From a checkpoint of a small contrastive image-text model: 50862 training examples, 56.4 epochs.
Rows from block 6 of the image encoder, named by matrix and row number. Each number is 128 + 32 x the weight over its row's rms, rounded and kept within 0 to 255. All counts start at 0. Numbers have three digits each. After the name is the row's rms in percent of the matrix's.
# b510: branch 3 first 3x3 conv (encoder.blocks.6.b5.1.0.weight, 96x48x3x3, standardized in use), inputs 40-47, a 3x3 kernel for each
b510.0 096:141112149143143127157163108158114122111105096159090122152062188149072104184148153141133144153122172159146124072127163155075106089086162097124156107109165094140172096122135079117118159159116087152097125093131111056084
b510.1 107:134132116126121136098142193162109165152108109082150148063125083151101198136097097179052148151152140165152145141104126162094125120105116155128105112122158101108134128110111092161163103162162130111172140122095096107126
b510.2 106:116118127111123142157065105142128145105067072144155151161127114118147156148124107075136146109135181132038127146198161120231126190142198117128110081144109137068121140115142113124130081138113170131088178153143084080189
b510.3 098:182161099105127116109116095117131152143128116078133123121177138144144141139100124086150096111121124127159104127128127095078172088113083069146130052089098122122145184159174079147175158095130096141151134128106129107109
b510.4 102:179138086120129109070108131180135101159151067162105119213090103186093103129153104182152130091100139120075125154099103112179084128145124133108087164130131116128115151166141115139090131113136177129133082199117167116101
b510.5 101:071103150178100131152149117095132156126158149171107029187151138111096115186132129117104148098136117178109106088124129091149131113149112123069135118163144045181146162119061120118069105157117164121180079202112147128163
b510.6 095:129132085128091083138124133183147144194080108088116100113198178105083151122125129134094134157065180169105060173117151183111191129083128140134101172080166124132136112155121111113102115122078135137152134148129153065087
b510.7 103:092122121118123160143105153125131128051166136136139156049086114113184095132141189151119093111122130150167107133087193146131142134071112087094102107119118160136092092157116164175133127169144077139162091093092147126084
b510.8 097:197152144129131160170110138207169123146114130063142097123150125071117153116139142120094143139098062135132096136195170098141166117150117170114149164106159113118108127170143160090129152110169091058161163106111140108101
b510.9 107:128139144126156102109194167194132133076090126102151121151131139080123132127100108093081098133108137162151136150145189092150049100119101158166070125092038116140094116104153148118106127095076117114149122147165193135121
b510.10 103:106152145117094155146176111145132135121160140092096106146129129150105085109174098155112095117196111078129129226115148096156187135106115129132108088092156087132097139126071111115085148140149164083151122165141079119128
b510.11 101:167108121117152162086134101157176094047168174105112064161145084115094116166183123139139150153095125100090161109193083102140126094161152125104088103169120149120170194115113081132148108167107054140140177087150121220122
b510.12 092:133133075159109122133124129131096108189138116133088118132106174157060097147075164106071099160095116049156093200169104135112116103124109126148116119170118116110127134089165128151159143152216121107110128132113130118148
b510.13 098:125075211086163101118110217101143133101136164030135113125106185144141096077136138107169070119167164163045081147149081132147140125109121146138087162090121146179122116115130126063142067146126092164127158097087148099119
b510.14 097:138138136157124111130131160152113113158083161118128113109126153121114130118173121093145120126067075114224141127160131094135196073105148130086109123080142116139094107140105103145158140096176142111122099075227110153051
b510.15 102:139138130155117096221097120137146133087118108149181091073095111116151155187144142084123159183075138108188113148124100154123133099145087144104088128103159063142105123068085058134147112148137078178184120080151099120127
b510.16 099:071116145114150130145143136080148123102147146110068160126150156099150136122132129118136108148088132086151172159195140141131059108125150132144157100089167164100189180164132120155140064078070121185131153125069101145123
b510.17 102:155142059111097097170171222085088123100181144121145081164190140091127130119130139091083114058148100120187073172125088123132123094144076157116126091128121128148101109084142126152133123182144081094174149135109133135152
b510.18 097:160163093082118204088115146138141145126163170132055117114133174090158142132155147125111110174095168055060108133136121132097081144151144144082167128099143128185088218200124137158123216154155110125140122105118098139117
b510.19 098:057101148175155127199161088186167119155175180114100138116084153093138118164117125176101128100145094072138127129150136143109097097145144100108101147125147191108111132108139125152099128105122117090169105128175169084120
b510.20 103:156181139111088120135095149114134162124126123139057162105097110142144188156107121167196129114111178180116167094096163097126033131141085129091133152100082193109146110140069076174160112118101087040099158148109165152157
b510.21 098:107122160139116127131087115126121159106138107171155088117238133090166152220157131109204118188128087150103073112119125113095050132140135100091152110149174119094158151139187134097175097113093100138097144183104127131068
b510.22 103:213164158090101121132093105128123157125132085107088128134121143161197155151094135141123122116157102141110113208151097143089186134118129148178127127155111158169100128099151110124177137111136134160101158169103108111162
b510.23 102:187119114149147115147150129089147137180122158132128151071145115189119109134071090100075076144112135072161108090113162115104131101089137080108158193147047118083121128124106083096066146077072103140148194088168147071114
b510.24 094:173135167146095073135099146093178100176124120104152139141135114136106081090133099117134146127137117073100155178175120161109175119086099151135123148086164054101115190162163108149149113143132121137102160079110102197079
b510.25 102:102122142098135220105100153140140078166128134108169129164089142149220139099166200122107140123115106091163135107154115083171134136075072141153139084138147094126121081133137123096176120116163106106133028112138107110161
b510.26 096:179168106125131101101164197056109116155095176093125089144103121119111106132143127142157083154147151078141134159115117166080131168172120119091122124117185148152150080112096114160108095067136170109114137086171138129110
b510.27 097:114215157136113135135144093095178180151122174115150118113205174156129118223105169087089143118174172123145177127154134108110137167143181161072110174090165112130105123141140120163094156102140126130153160136128093129089
b510.28 097:133161086150147101100155118162144075160077118133148085114134129182051115150163107087080155124153075137179163156108184046152095109058196112147148158168194083130100152156112056119088135126054135115131152096104111159135
b510.29 098:111115111101117109114183156147108170133154133156091152150109137149066110134151105100128082073036100104105091086123140128061171124105154119088081116138134132073159154110113108121107159142146069149112193117141144137126
b510.30 100:090118123123083140109097120110128118118151137141178125110094138135134120113046136118106089122197117132174110093123139143117122126137092106136130118120095094085145088129170162163117103119118116096198131129161166118087
b510.31 100:108140150127118130142132101123091070114111127109144116123160180132164114114115162121143079097182116086185098116084089164093109127137062146154157130166141149154158078132124107110162091070150115096140134241132137165169
b510.32 102:169149096140180107122119132126111111136154108073100158133107115063130098163081158151154075202073135049119130113174116104116159136120144106155129182130110124131127095070082115131098156178130130111145153135123104168076
b510.33 096:116148194127091103105138087083122115126132155084104111151124121165108119099095129124151123097156127142107133095113123140154096125070122121140046143115124073119084103141134170151193115117136070113163146184134107076138
b510.34 101:135166132078132192107129109095141164218125099067158077151140139150138107176167162110157159173181103123124109155129145110152127079157074134126136150129141120157141065165150105133163163150173058088050164097116090133144
b510.35 096:078178128077114121076130104057199137177111180153150102132087137092156130123093164122100171039146153112103171134076109200125157108071145096127147184144119104119088098126132145174070142110139077102159121146115115123123
b510.36 103:112167103176105101114118139160146079111114139101184146151138118073117088158099091148177072119101116063142116113088085106147179065167087143147117094157169123113138154109076097161163159135112154160122046143143097108092
b510.37 105:088122140155180099087180130123122128107176113084185103155142116136140052083106109150079082103070083161156110106120072152174158136057141104158096138099151157136105102137120158153155137108121164110103134120137119156119
b510.38 099:146110136128155062163146106124138148053094098100107105167126151115150149081111110120131122125150126112191109149116097174101184188101132077127106152107168083101103102118189116073170127070121141133120170116114166138108
b510.39 099:131104152108107153055113187173084141140159117048136099122194104103108139105151177091212099043186098171076106120147123103162139114105122145094132091079097108116127062114113107070172132190161119176165131140145129102114
b510.40 103:122130142114087131130143092123124115095086169119123145102117159151116130107125152179119090162151120056096148128154158126146151137193182117128074082071118169125159126116136114149120153124103140124100131099135140127145
b510.41 099:116162220142136165121150112100128110092060134189122137135090149164142112172124121092094143129160107199127079150149167085136138171060154201111084068111142121103135122137123114086157182147156107094172043167109169129145
b510.42 101:160081109163077121165109175090123124115171090155140149142133119125148099124109094118088115068137092148133107105122189142117123085142052185126150099162138125113104111141119178200153121084091162102113083190112208144147
b510.43 098:147115086085148130082117148072116151180039120159131153134162063121083205063124088088159101120067139130136143126063111124187156216088177153139150143076127135126193126109032101132196098174166107116129176074188090163161
b510.44 096:126147127139100145120078095139111149093108147095089079150092133135160131111104128098126121146137079150129163120128081139072116130097126186136126144120134152165144068060070139108120124095204073092134135105146148177155
b510.45 103:071083165096075090142123109122104137134139158116131082117121149137115103138101126138129106100121143113085151099131090132098071111130141117162096156141121144094147120182206127129161097148138129096115207125200134050124
b510.46 102:110136141174168119138138083146074114157124136195133175140112201078114099107094100110083138108174112110125150116141150148084135127127156148172168162142140071096112104135172069089110116167043119089132136114186113173254
b510.47 103:136175138121095099118129167204120139063135063151093152116076205119081128122117179067122115145107139119169135089109071111186163084088103177151118065118131132134154102172171108079176108110128194118152109124142130116133
b510.48 102:107145103129131137107132139134103141137095133159125110128162198168100132096144105053185127114107108155165126110145109146165122150058158148121125078114100138152087087145185185201201089109135130143154136113119129148097
b510.49 102:074195138132104103187101138108078142120130092128116149138132112128100114155106133108100104206079166148087152105105096123052221106194053119156123137145100094098133131145136091123192158147154074090123177137105140124117
b510.50 102:150172110125217150092146129084169160093138165155109173099145151101157102148125111105081130159106149131094098110159154049127099123065143068157145137134104190136137091117107102173171131114152092120154154144127105091131
b510.51 097:124162102121121156149149129188155165143140128081066120121130118133082094118123127236117151090123116096111152185078152099112104135146129140180127123145112107144101111128163187156117125132105186126112105089140159134159
b510.52 102:139156160120178121110136073110168130115103109187119129139081112135111178111149114160164123148154158169068114113135113122111095084156081120092117084147092134136118119195097131091102090182177121146152075148160124167106
b510.53 103:131142121104097130152146117156071088162142079164080120165084150127102162156139123168132078147161155114129104100090133141032137191141050093093136155158054073121167104135098133150148086129144143127118138139158173107200
b510.54 102:126062169185093116150165146110105169126190082096097136071187140155164123119155134109201114148085165130118170109112083129098128213068154107159168137135097123114132108133126112122087137150111157154097155114114137077140
b510.55 102:076102115169135175121121137106105108165183111041122063138115095158082091162155108135113136133172081127109131159125144130144145146096104119136146079159110149153119102112143088078105173154122133128155131141055120144125
b510.56 103:165127116144127130115195209124146065122135138139130164091127137202157159105155152091116150155116125129130198147116100169086169125123152114112125138154138207101191094098125108121108155163108135125127153132131101087109
b510.57 102:091091130122141125102114080117119112096101113110039141106127117138152171112189112131116098155163144166100123101113079092088145095068168109133121089154176166122125123097076114118133136183084128111057125157073162105119
b510.58 093:151136107147098217180095061136127144034133129075117076121137133091106116148114124116081098105136048117113074082084143122111123138083137073136087113128117129128139124147138185149189114156093126150121101129091064114134
b510.59 101:151165099132184103099096176130129198160131173123122132145175167137147121138123168146111133125158103078098083111181155123144135136137160084181095089118126071108125090130142121117118101151147139198146126143146185100150
b510.60 101:119177142121177131055124092141174166171144165104108104135150152142089089120111113120130096148044099160146122115100141137089099133091133111151187166099137102148159142104133102108107081136078099168082170149135106116080
b510.61 102:107118084150148172147169155165164104054164152096149106127121110163126210105152153104101113167096148101129113110108166134104157139107093123100098164090129139120084161084179127173112088163107164144092113066186108145147
b510.62 091:145144109085134177122117161150104097092081125038080150123124112119109137141180144136102112103139114168141095058075131117154058090094091119144127099148110095096163143113098184103177144154150119159114165140147136052135
b510.63 099:116112096111183091180100127126091121128119114150137116136153156112097151102131146122153140070077149108118084123139148120140128136157103119093153077137184105151157075136119080139122085113130105126135178141122078166068
b510.64 104:123114175068132141177150103155101170125142083128123086148177198071209118106115145091164154122145090074117083124137111135097112079119071094150110158144122100152112136135153129142132181094112105123138140111162099107120
b510.65 100:135144136124157151107214072131125122121092109210154125119131161087187120124159167073115089149131150137128128168114109143160135090150170095128140113117139076154106137153116124135134194148126136155158093181053117101094
b510.66 098:093087143060123113123138068086135156124128200045116083146093122115144114115157151145119176112057126132115125116103100153106160083171129103136134186130126135121154068075116143081076120151126089179099091097165162065136
b510.67 095:175142096163137144099161179061117108069107100112178078186088144127144139130196082110153103076170085134069140102152119136132096079085116145092146101161112141150084090147125202128185139168125119145127105098173102115047
b510.68 097:109113176146119161128196137169116144134082155147141113132114102142104121119095134145126106065117096151118155159119121154186155121109158090115095110109168138094076092101115142114161097112169073152131088131061114112155
b510.69 100:158131064074111107159146090132092132128066152117098155091149200106114158120140113142136139110117170189124129105106070144191111092209088114118124151189148126120120132143107132111088105096099061113160124120173128131118
b510.70 100:148158136121142118089164106121167159125100152151142151126120097159068151109114083107122080124155188122099125139151129086144092111109130146143127164061115126119151059140111102126140180138104079138135151147130101153141
b510.71 100:119143136067093169177116103082131137129172131163181110173131126086160179161138108058097141120124116172122143100170120113131089162129133087112148131175150129085092169062114189102132074105098124125103146115138195168067
b510.72 105:090157134117161149123174078162175144053061146155105166173106107119129150160160110136137096042090139139051105095191191149189086093127156166107131128141130114165168147147126154092087093147119162151121087168133128069162
b510.73 100:127147124094094089139152129130183181081089109125161166155125051113151120123129108102164160118115068119139082127140090134157127103108180149110098183177126048178093134104160104164161078112144124123114172188112102167121
b510.74 095:122108157114115135144089094124188129080136096139112084099170092214117057144151110146158092194160156111120077206115178129109104075092107102085093197180138142127148144129149132103159148129153104114164100160143156131198
b510.75 098:121151142065075112103163123158138136092136019145062146172104093113096063115103141169145097134138140166101131116123123134153126110101107209114113123143150156118136183137118131122087151119097154142112174102129198074099
b510.76 100:125084147133231123077143149109177115178140123135109093132142142201176162111142143199144116229124123133141113181133172091104126069173130119143129125116133117137148100142115146180151105102142112121106150106091128064164
b510.77 096:125139129146127149174078144131169168161128106133116123120061175093129126205205128131117089115092109065114140093176098172135154092076158127165124100094152073105120126125127103066109170103091123119119107130152122096128
b510.78 097:137140196108099139132204142124128110178132120056105139106113106139101088153158139087120105136123062133132151164103145107105095137081133109104107102108094084116170106145139077177166153122208110115110126158135128084143
b510.79 098:148100172181102113147108112161128141081093073138160126117183072165161113154143114174145175121106161116119127190110112187156138075163160110166123169126109119186157127103086149125112065065158138103075135192129135155153
b510.80 101:155137086131104119092168099108102167093173067115122143107142176127151190149136135160149137131117105095137097110167204143068104082108100099089130140157169108183153108133221107110128147134126137140130088179085071131123
b510.81 100:128094116076127148112103130056157133110158128063129105101101141136126151100059072103151123092146089053122149075100124111096119127049102081084121156068095059138155125092136154139193131103095121096086150087098109113110
b510.82 103:093121159168130138090166070066115086167133142110125127134108126131150130132142100112111123085193184102155090106137162117162140099091206117091131141128101126103142102198192116126059103140243090115106102144111165106171
b510.83 099:125108218152141144202198188172110160098150115164085116180116134164116142153073203061119072207167117086108139115128158126201098124083193136123201125096189135103115179131136062125174168104126090093113135098107117090151
b510.84 104:125124132147118119138112147125118098130145177180160088116114139118154141179169146143158090220182185050173141125154118173113080120091132112106119112061136143172093104158179162087125150140108170141095223117163126087142
b510.85 101:119119149076159123132134107131152172157155125134099134114099162109135099097084104121123125135111118180151103195137106148137213132072112108135146116096128191109170114153182107104155116148119144157135085105104166086138
b510.86 097:128120114144122122134129133106161171189159145136108054189142182168149116081113140147149154109123106187102105100089062101145142119115122110162153105114158119170178114109142061118091141106089120163111168104068135126121
b510.87 101:166086079092159123122124109149155176126131122137165120128173178138175111153102110152155116160119153177128110170168122122098172211094138140163142149108127125100106094153199155149124138138079077123115075104096220094166
b510.88 103:119123122106102168113123148150166117120125118109105104176124118096092132104113084107142140075211116107063146140140164093200086130140154120100113084159102148133129124131151087122157077124156136181132114134088113142149
b510.89 100:108172123162098099121115148109152122117144134126067150065166084100098102120174101150113143091142135157117090099117104090223113111095161100114132102126152177142113160138123172105105165142174110108072133154119118113156
b510.90 099:102111155125125142090130125058139116117104086123108081088145071104107152119127161119136100101114047171168122158101087133106123103073129155145138084137149131127141135158119134102115124139137114131159117128160129160125
b510.91 099:133155095175080141106094127151137170150145117128118139127106131126135133159135184123142113089166107145118155146129091104161064146108131138104123148092134149136115086093179145129108143107154102124093170128150171102104
b510.92 099:154119130130115068154220226081140172137074134073145116091144070138143123130177157110095114164152080142172095153129098146217142136134107129141098118130100107089094082120077136107117166133168087159137113156110204119082
b510.93 102:132113109153166125081111195112120131117116104120110126134184129098078135159154069084075138152096090111111108116111141151132151107076097111136151130106136142124156140100153124141112112168173139121109091103171172145099
b510.94 100:110122124127140164122133143150091120166081114150137171148091103195124146146153145221088189056179100095145110149085145116133070114101108062085133159132140122041132095140145072107137117095156118093158115110108103123141
b510.95 104:099155118162184104127111096189133191087090093116137123122069086141107101104072115104124137132102135114131153150161142185126130097207109142108162163142119092113102142125151097086142125085087142129124153154170071154123